Weights of a small multi-label audio tagger.
Training: muon at rate 0.0018, batches of 128.
Rows from block 3 of a small multi-label audio tagger, named by matrix and row number. Each number is 500 + 25 x the weight over its row's rms, rounded and kept within 0 to 999. All counts start at 0. Numbers have three digits each.
After each channel's rows are labels from the 100 clips, of 14976, where the channel reaches its highest value: "responds to" is what is common among them; "loudest band" is the band of the loudest frequency at the time of the peak. Only what is clearly more common there than usual is listed. The data: phrases spoken by 400 fixed synthetic voices.
# conv: width-3 conv, stride 2 (model.blocks.3.conv.weight, 640x432x3, each kernel summed), inputs 0-86

conv.219:498506525464484540443505486476451477513524515508527500492474494522537530488486490500486499501499525477525462497511477504490512477524542519492509489448531526506484459550479492496543487504489504477478493487501508557532499466529482492474469468505554510477495515551
responds to: high voice; mains hum
loudest band: 500 to 1000 Hz

conv.400:518524526530545466524516517482488441484470514484483514512495490486476580533462467487506484458540515508451497486460533522517558522539517495478525493527470511555536482475506550518513487520519474537522461462485507543515534521512568514467517491528497497500515482515
responds to: high voice
loudest band: 250 to 500 Hz

conv.437:497460482460481503525503504518496521512496514510477562483469517498501495504517485511523508456524538546476526498503458513506474511458502489512505510432539442496500471525498509465524477489464501505538524497479491506509509484502511527501522532517522499482538524487
responds to: /ɹ/; /b/; /dʒ/
loudest band: 250 to 500 Hz

conv.441:489480524504476512488521515498537474465545501505491485504516487480490452484494488494561474517517467533499512464502469461482507521499557468495502546506457534487434494491477479487452533486527529504520505522467463543498520534481501489472520470475492473482510459543
responds to: high voice
loudest band: 250 to 500 Hz

conv.303:475493512454557503492442525518519485496508497505472469496536527474499526485517468500513460504494475541508479493521489495487512509540515520500520494506486521490529529482498514537513478496487515482494482469490500504514534484498506534424463484517496503502492481484
responds to: /æ/
loudest band: 500 to 1000 Hz

conv.611:483501508512509489521535493483513530460508482537516451513462503524492494467524477490517485491552511510503495477464508519534538469500523479545481528514484522511494479460490524506509506490496504484479510509533510483448484481523481546507497467504559517487488519524
responds to: child-like voice
loudest band: 250 to 500 Hz

conv.142:508492497501486490508480529473504530507509505585490491489538474499504518555453504499516485531475455528512487546497560508491493496489492531522505514478505462495462548463531529484508524510485483492496528550519575442512509511479535468560446501518493527482507460475
responds to: /ɹ/; /b/; /g/; text has "green"
loudest band: 250 to 500 Hz

conv.75:530490508441490522505525515513519497505489533591467537518539463492502541513457470506497528486509524524527521464541553471491503492484488515493503507505508483529493532495485530502479490472529505503518496506511509475537496535455530507533484509520457473504501506483
responds to: /ɹ/; /ɪ/; child-like voice; /dʒ/
loudest band: 250 to 500 Hz

conv.133:488502456487478495536492528500543473501470509532510528499503553494472503469512485541476497525518439522515479422533480495505478509466537514477529483491494519497479491456492477499476482516491498493438511462500537489507502505458485506534522521497486480493497506490
responds to: /ɹ/; high voice
loudest band: 250 to 500 Hz

conv.476:523515509484466515550487514516483487469495505493522512465499513517531555508499521563533519470569489510496497488530554481541462465483477495505500466488455510526475484524516464520550504542489488529464495441528507471458484547508505491504507490506464492458459503521
responds to: /ɹ/
loudest band: 500 to 1000 Hz

conv.172:494478521522467507517523475491497541487499474537494495505506531469485536482538488497494510470541521449494487473514526486488466532512471520473440535547546487504457508462487491505418519486452489495531534500517476526495504476531542495478476524517485540520485472468
responds to: /ɹ/; child-like voice
loudest band: 500 to 1000 Hz

conv.478:526487534466484557513510521510538566512492529503488490568478486486486502515499459500488511515507504510467507473475515505497566488482496469462481513527469456488520501475486477523530499490502477524487522472473490500467551529524506503523474460537493455481493469479
responds to: child-like voice
loudest band: 250 to 500 Hz

conv.411:515537487528505534478430526515458544523487471493547484545519469508491449504499515466472490495496487504529466459448517476465488512480472510481471488492450487466498483490507512577465532477523522521502512457500467465507478498488468547495502499496534525506474488471
responds to: child-like voice; /ɝ/
loudest band: 500 to 1000 Hz

conv.499:483481497545523502493444541468458468475542497465512485511511525490496507479487502484529481508508524545510473518500469496512471513500531467515482509472515540501509523518514459496449483561506485470522478462482484561502515517512457503485503449535493534497513493460
responds to: high voice
loudest band: 250 to 500 Hz

conv.22:513536558503489463498517491476543502487509498516462512494504440534557514497535518482512507522483516446485501538505517513473557467468529483478470514467475523505490484495529474503530464531511516495535518479475487490512488491479488470445462502506433519502503482471
responds to: high voice
loudest band: 500 to 1000 Hz

conv.252:484483503524506483510506527479469487426479481478518490504504503468540502516493508492502509505519520487515538497465510494482486514528467477501508513496487469515517513462496495504506500475513498471479505506518483516499462487499492513518477504491488496522492478521
responds to: /æ/; muffled (low-pass)
loudest band: 500 to 1000 Hz

conv.416:494559471456506462498531548505533478523478506486519541471510490486519503513479511468488466495502485533480512499524516504506554555512529496491519532503512505506494501480462477530507478496500493568486472458530487489574506511474527487528501479532499507446511498457
responds to: high voice
loudest band: 250 to 500 Hz

conv.204:458489547538521550511490507509450512490510466465488497551506521463457500492475511473536508501508515487498530487489453513497476535520515488552516524475476498498494510499506473488490522481497497480501505454490464477487520489493486525531529508539489436491545505455
responds to: child-like voice; /g/
loudest band: 500 to 1000 Hz